python train.py --encoder_depths=[4, 4, 4, 4] --encoder_widths=[192, 288, 432, 640] --decoder_activation="relu" --lr=0.0063 --final_lr_fraction=0
Rows from block 6 of the encoder of a small waveform autoencoder, named by matrix and row number. Rows with one number belong to one channel. Each number is 128 + 24 x the weight over its row's rms, rounded and kept within 0 to 255. All counts start at 0. Numbers have three digits each. After the name is the row's rms in percent of the matrix's.
After each channel's rows are labels from the 100 clips, of 14848, where the channel reaches its highest value: "loudest band" is the band of the loudest frequency at the time of the peak. Only what is clearly more common there than usual is listed. The data: simulated modem signals in the audio band.
# convs1: first pointwise conv (encoder.blocks.6.convs.1.weight, 288x288x1), inputs 144-215
# convs3: second pointwise conv (encoder.blocks.6.convs.3.weight, 288x288x1, transposed), outputs 144-215

convs1.228 103:142137154146129122135120121128184141130095168109102157110096151157127111052080150143120122072097115096173115107166129137120159115137162150103112128141157125126111158127128145113137066096128152122143187130084151131128
convs3.228 086:123096120149139115094086132077133165125114171122131070136101107140147130136120112125114105174101127153133138132115125131112143144110113142166108172126147083135127131096122173148122153129149080136128132121138073101136
loudest band: 1000 to 2000 Hz

convs1.229 105:113094127095138158138146128162102132118131139146176135121131158108136136129125144138068108123122176147149138125205115080144162133143139116138123155110133100098067114152143121128153133103113080106154138153132112179135
convs3.229 099:163157098127105153121154124196157138114106086140132172100106101118133160101141115117062101125113117105119122137194099146127132136109142166098105128165164121142117136115143130129145117125111098138120129107129149099123
loudest band: 1000 to 2000 Hz

convs1.56 093:136123150120140104136126191112125146134149133130152133091110094132134118114156112156141093092105138142124118153124134125155112152147058169105147103107168129096102128124104115088074106129112134134086138144140130158187
convs3.56 091:122133129115087141126127117104162164107129127115133174160060159125134116115097120108157132142098129114114138136118104155123127120132172140114107108113126098150131172108120124132147100129101145133102132143137143089119
loudest band: 1000 to 2000 Hz

convs1.103 100:103140087149135205120145156163121105112121149114100141141121117129128146129123111113134160127111132153106148096129149115133119093111100138132127152126179131118135136164169127145109089143139141146138139170143096131135
convs3.103 092:128125125112151121162120113108155113131140123086089154195152147152117142141101149127119101103082120128109096187121111102136100154137125146136147087148172138124074145132120125128161138085095185125080123111177113147127
loudest band: 4000 to 8000 Hz

convs1.60 096:141157124132105111159125131074136107058136129138124112127116130133117133122157115093097115140154125122123098132144112116133084108136096131130115116083142130125118114126124139151131143145153131098140139085139141109104
convs3.60 081:134141123131098168150101156142152129114136153131128201109066150149123072133124137138100104145121107142113155141136177169134139087139110161124105149129110106149131154153089109099094134127134100149145155107128136109123
loudest band: 2000 to 4000 Hz

convs1.200 101:144108154126162152115153152112121117130118147108133117116176119118080143128111130080119113108142109122130134124165101097108119184117155146139139153130176185141137146111098148115196109148096107121146165126140080126094
convs3.200 107:155124126128134114101119099107109101132134118150122103135127151112186136137113131132106112107097144079136154163152113102086127165152158101100159132101174165163139116173125109103058109105122133121110151136106103117146
loudest band: 2000 to 4000 Hz

convs1.93 101:178121121125155096140108115112115089102151082108111078132169086114120186111105136124129132133120159113153168166117135127160114123150178105111129113101128155120108123145119111129113111198153161137113151150154144164102
convs3.93 100:127105110109118124137107111138128141203144168153128134131101124126168082147096094139113133123156073146128117103109116138100136113134167116166112116109117087112155100134105124121164139114091091124139148087148139110127
loudest band: 1000 to 2000 Hz

convs1.85 107:042162165120134136056139111135116130150145123129122144124113114146108143126152121114120130156069161148105133129111188126138028146082118096133109096139105118099112125146123126134137102143162092113156141155146150110115
convs3.85 090:166120151126119114163116161123093143115148115123060129123150115133126153122110120135117140111097132113156153125139132136179095140147118111144151130128096136143167120125108142178129168138081107111158144110103124114115
loudest band: 4000 to 8000 Hz

convs1.284 101:133145114134071102142100145107134160087142124133133140134125121131088136120131144099130157114131122140141115120141138147085167120111096117115141109107146087102142151146140122143184166136185157124115104138197177148129
convs3.284 109:088103139147121160149150140121155136155138126184134132069099137083156119156064148112123165135135124116128124123125137144117082119107132146101163122143122111093152155118138123152138118109148152128147160122128128127178
loudest band: 1000 to 2000 Hz

convs1.276 099:121116146150153116115118129150084143103098127091126115111156112136124154107145143093134124113155093174129120087157110134077113169117086172138118151110142131109143113151119136084122109151163133118090169084139129059178
convs3.276 100:165124186145115133177137115113131153115133125101113132124112124134163112148089123128138127082123130065144114120122151144136151144201137124103097139134073088141141104152109188158152155129131131092135185137082086168081
loudest band: 1000 to 2000 Hz

convs1.12 095:157155130126143106096115117158161149107166138148195098130109068096132121117123097137123134117113113122115115128121130100139112122137116142157105172092125102112142136105098103127124119114158150109125124063122147123134
convs3.12 094:136118124161088093143153169167075153122128113099145096142113124133140094102156114109125102129091120155144112144180131167131132077074078109148143151144119120109099180130118091134148095101126189112142098183118184137100
loudest band: 1000 to 2000 Hz

convs1.15 102:122128113136114120128135118128142114141124140103156110136112138108175134136125168115097098113094165097138114109075118149098162136101156130157111098111104126146121122120117154109133148148149120142098116152145131115115
convs3.15 100:129132125130106120117114119130137159110088162143112115095156183124133115186098133160158140120104106128096084163088104124106140129148125116135142112123133131119080142129149083127095140137143105125145107163115134133141
loudest band: 2000 to 4000 Hz

convs1.174 103:150140100147137135171125101108126155186089118146083121124071193115127157094183108131136116125150160101147116131122104165164126137092138112104145107123144070110080140190160150073132137133162135133128129146083115133087
convs3.174 115:071120108120085117125171140122130157144098153096153151148077120094158108150121115050091099106173120120142104098121149121098126144134102087159165144117141103124159141112111127116111107135137108105143116134147126075167
loudest band: 2000 to 4000 Hz

convs1.100 102:159112172173126106107106122158104125124111127147142112092118135133157131135154139146140168115122143121136163138153100130177132143102130142136078117111077142117117111133133174128123148150117151131134137155141142132130
convs3.100 105:182149081185150153108109144118103149084090124159167076148151184136134102123103140114165111137088122153125106110124114179107084120096140144105084145209112109142107164163134097098160115104087150169111107149121121146143
loudest band: 1000 to 2000 Hz

convs1.182 096:108105145117128110091157172120115158112118136140141145131129139149138145115123167108132154156134140149134147150108106135151169136149138150124132192116105088131176092144135107128124106115147135151101113106101124105104
convs3.182 105:144156121122147087134159137155130137125131148152116129153160112152111123142108138126184176129100089127130067116162131125134135106094150138116143161147089085118139143152127121135140106132123130144120136099089147134151
loudest band: 1000 to 2000 Hz

convs1.86 104:113127141123121162129131095123132155157148125125150190137176140122122121127128143131151074117131124103129119140141142137120146123107142172146133120138114110137153097179139130114135150147098035124118111104157125111119
convs3.86 088:140092139129105122132113146122104127137123116132137087108122139107124113091112130144147080134104158158104081123161136134175136101125148131106156093128173159150106147163146116085134120123115119127124105142125113157132
loudest band: 4000 to 8000 Hz

convs1.148 106:122126122127130118131116120123141163112121132132105138108141155131127108141105108130147079121134172130132119158151154116092139137098128105136129121128104118110099138130125101113133127159138041101119124146144122099145
convs3.148 105:147140179122117146097142148145114066121133130148156127129148104137135155114180152103146130100133099127136138173097122105108171115135134095140122126143113131086137093106138112153125151110117172148122168091125116128157
loudest band: 1000 to 2000 Hz

convs1.183 098:148085143140102113124155160100142102136140125150125111118158115102153148135136167166124103162139109108123100130126130130100112165131107133113140131140150140124141101144156152138128132081164134139126105152118114098105
convs3.183 107:138112124145099151100106111105131156108178152107132124083091158102145172128145134159140091141151127088101102129139161141134056187129075122095129147119080150114088109125111174121109110145131175065128129113171138123136
loudest band: 2000 to 4000 Hz

convs1.235 091:095115124092101115121142111183128092144136128131114139164139133082129103135113107118163121168160132129142160096087153128138159119115108146146150139135107119098103154152131177120074147147142080130124120117150099120129
convs3.235 091:141154109104129118123135152077144104137129132147123129117129092105097125080111146147121161158102108122086155164092109112129132146158145085120170156131129102109155145110118129127129150152138099115095118131147141109136
loudest band: 1000 to 2000 Hz

convs1.57 096:165137163108115142165149081117032120109103134126123123120128123102144118128112133122147117143127122094132123184100110117108115139100140162158076076169118130112177120089131116154113110119159151126136103143120118110113
convs3.57 096:181132162154079105145118140132094082160123138132134126142159152124149146141101109155147122119121091124111103071138137140113143129153164120169077113136154159161142142074136099132127112123118147136153159071097158151165
loudest band: 4000 to 8000 Hz

convs1.267 108:108161125124154135111126164213138141105125106112100138124101156132120103090092157118140111102126079110157157127110098147120085141122130124184099115156101134121128106124147149125162139135121134157108142103194140134117
convs3.267 103:143191137092147127119083162139099092110166139166097115107132141135126184099144141134137143160143100127085140082132119184089138120109152142095108065155129093116154115147116135142133094135147102110145145170152143156103
loudest band: 1000 to 2000 Hz

convs1.287 093:134119153122086104144138139138137130138118121114195115142152133138122147145156115176149162103131109039123162146090143173160138132132156155104102137143139156134147104103146181124129134133131128129084082137128103120087
convs3.287 081:144120182118154124098116120130139134118167113095109130133106100164150112091111151115103144146144136091122157111129098138123140129156098189144102099129134142138141132155129174113156116151170125144109131140145137106124
loudest band: 2000 to 4000 Hz

convs1.248 094:154125130136127160134125121112103121102135148104154086106148144110122137114169141094128103132122082101115118139098126079127131150120109118136161080116100141150113135170117120162109133101146118133133072111114151104091
convs3.248 092:123149142125109155149136074163149145087157173139151133176116116146116146132150153125130147110098152123117154135083165178150088151118171131124117083117110143126112140114126106119137093116167139155161106136093176090127
loudest band: 2000 to 4000 Hz

convs1.121 102:136098151163149118168153155096111105135155130142166077137116151146134134140115093112114113141144105047130133167179159157117132130162080128096122115113147198159119112095115127127136108170150130127163112116117124111153
convs3.121 083:131120155104186148056100135137143164144109107106118126136102107135092093157163132082142102101165114149094089102149140134159131088126096148118106118128122117192119135142123122135166164097112129123144135128113093105101
loudest band: 2000 to 4000 Hz

convs1.156 109:125122118099175063146101152132115085124144117156080126115134139125060143125084125086121126128173120126115101111087071127110108137135135106123096148126084132159131169096142139144115099094131134093129110156115117142110
convs3.156 100:107176113160131058103184145146133100078123119160090144136144134152129100133183135152101164117141124148101109084139123096117155130097115108125125152151112055147136163108115145130148130124111134129123153153108152101135
loudest band: 4000 to 8000 Hz

convs1.243 100:093100106112159117133119128119107127126178098093154068135153150088133107110091161143088130077139129139148156081079076136126091112119154099136130153063158111102112129125132150121133121149076070189153151123126103123123
convs3.243 110:157142141130161076120122134111151156157161137153114128126132119080139143118127129086097095151136122140124123094130130152114133138111163087133154116134117108152140148105131140108187110128160148142112124172156115140157
loudest band: 2000 to 4000 Hz

convs1.285 093:183118138110123157075163108120129142129174149097143145153139140102129132092173139132148139138142123069088115133152121145091129102118138149148117050119155095127142161121113141115157120142090122159133164080121116109147
convs3.285 081:124087128100166113175096125123148159164112147105145120120137136149125114105064136134153096137143133168108145113137110096161192096154141120142073098143136127116129092167146149090117107138155144116094131103112164138174
loudest band: 2000 to 4000 Hz

convs1.188 105:168116129148115123124138157120148142127129138108084120078120120153071194173115157154108129130088150135103104147138091119143142153164105120142128132149145123078141158087117117130113116159124136088112108125130166103131
convs3.188 091:115157118107138125099119128135140143113134118096106135097115120148101138134138110139145145142144095117172149095126121112050102129142095134168131156126126167110105134109195143154112117136126118131143115141116122121140
loudest band: 2000 to 4000 Hz

convs1.47 097:131140121099088179110094127095088173167159089148148105129126116182150160105134105135120104133090113108096097148108149123127127126128158146120143164083140128114137155106127129133175110185131149162123136137103104123110
convs3.47 083:180148109171135149154176126146134109139072094134155129148109134146100152098112123123165104123123113131145118117150140130108111111104130099116116147093091136119095140118097124098124085122170191146114101151135119132135
loudest band: 1000 to 2000 Hz

convs1.101 098:089114137131108133139151111125139127119139083117155103143140122167127108097150153075149140152114142157119161158160119141109182150160101126155098103143116143136111174131161077097117133136068140143104087119178126141140
convs3.101 102:108143143129098109127143129120161131139130156169150081109151170125124086130130111103151139165147137127097095130119096117141137141120136085135101099155120121168127164131136125130120105137116113122195068146100167091199
loudest band: 1000 to 2000 Hz

convs1.73 092:118124154145083147094121149126169077139123118118091137117127131157152160135146141091140088163126147106108105189123170154125138144104140114126139121131133143186137118098112100122142087159080105159133107136153125158139
convs3.73 084:110158093137130149146095161049124153137130133126112107112124134126142172128127129096207116138133110121149121130128162145140132122163071125097144158138143113148110173139083136151104141143120155111132157161105128104118
loudest band: 4000 to 8000 Hz

convs1.63 105:144141115096115109119141152145129098134123131096118099110168133137131095134129122140106136148146076131109155123123150127148118157158141103124138161121135076157115113086115134130114108106137108128136138132125137107140
convs3.63 114:136094143133109099168162107122163143096112121139154143142133139144091152098116137116108140112124119132118166135160086128108114099118152100178120161141144104153088119164097092135098119107115125144114137133118115145145
loudest band: 2000 to 4000 Hz

convs1.92 097:080132115116143112104118134152150150121128105111107137112066131101134099146119121137126121085095104126126102155170153123128104151122184105125111138118125100107109121112092128152121095144131075131133154147103151134130
convs3.92 106:108120136139128113135122114110120125159131169100136123130120164120127157168082109163096120115100128124165117157126146149134141159127141109119112127137123154132125154113119123161151131112176116095108172150113124152114
loudest band: 1000 to 2000 Hz

convs1.90 096:119142162123123125113110145105098088125127146134122145136161146176122120184143150127162145112138126087123108162097117078087122125165156155147116105107147146098107163143184112150101135094152122123118147120103150135086
convs3.90 090:147128124144126139151145169091126098132110149153153163131114116120161110108112116114118115119124105114145145127108146150093119169148128132054091136119136107131102093119142159111110123100079104124118128173152110113149
loudest band: 2000 to 4000 Hz

convs1.173 098:170163123146139111105166093087154156114131133170151135120153097157135159159105137151134096138172095127124118137145119152128132095076131125116119106160147117146149127127143160148141109139107097131120082121158145102119
convs3.173 084:151116135133103162127108133132139112148143143155141129108124158137161125128134130151142111141130112122099124127157170122168130166144128111114108166166154124111128180122144128120155117167116142099131078143131122106129
loudest band: 4000 to 8000 Hz

convs1.268 091:129147161192122127099082127078098091147145081093171118114110109122143119113127138161130107150139131123119112104144134134096101098095101078123138117138102115109108113091098100152161092081158127143127168140098149120100
convs3.268 092:121109167116144108129133126156168142123131150161116101130097096146097154112128132115080141130133135100146147121176132170116120114125167141158085124165155078132125099122138135124120150157113120085141094117128108120185
loudest band: 1000 to 2000 Hz

convs1.43 092:149143126136115174105144099114141114102105148137171129157163128131140115121148136076149112137129158114121126111067100152135114166106117131125117131106164148096122133122144118080102129171106140132146060122143129153116
convs3.43 085:099129135165086118124123122119136170107100143093165130101102169140163123100150108103147120142105115121125127119098078128121130103115140113122112119158128143138131157114127158131122145145105146118142103160105107129078
loudest band: 1000 to 2000 Hz

convs1.261 109:118128130119118148085125125132105125142128103133151123113116122113129132114137135130158087129134132097156109189134122137120132134122158153145125157124117104127130110222138152117183124102126228139141136164109134135119
convs3.261 101:104113168112110123135085150139169209099141147152116116129165112138140127123175145155106137118123105125141138091148166147120134104155131119116164163138133131124120140084125147135109134125137211126156092128117145144139
loudest band: 4000 to 8000 Hz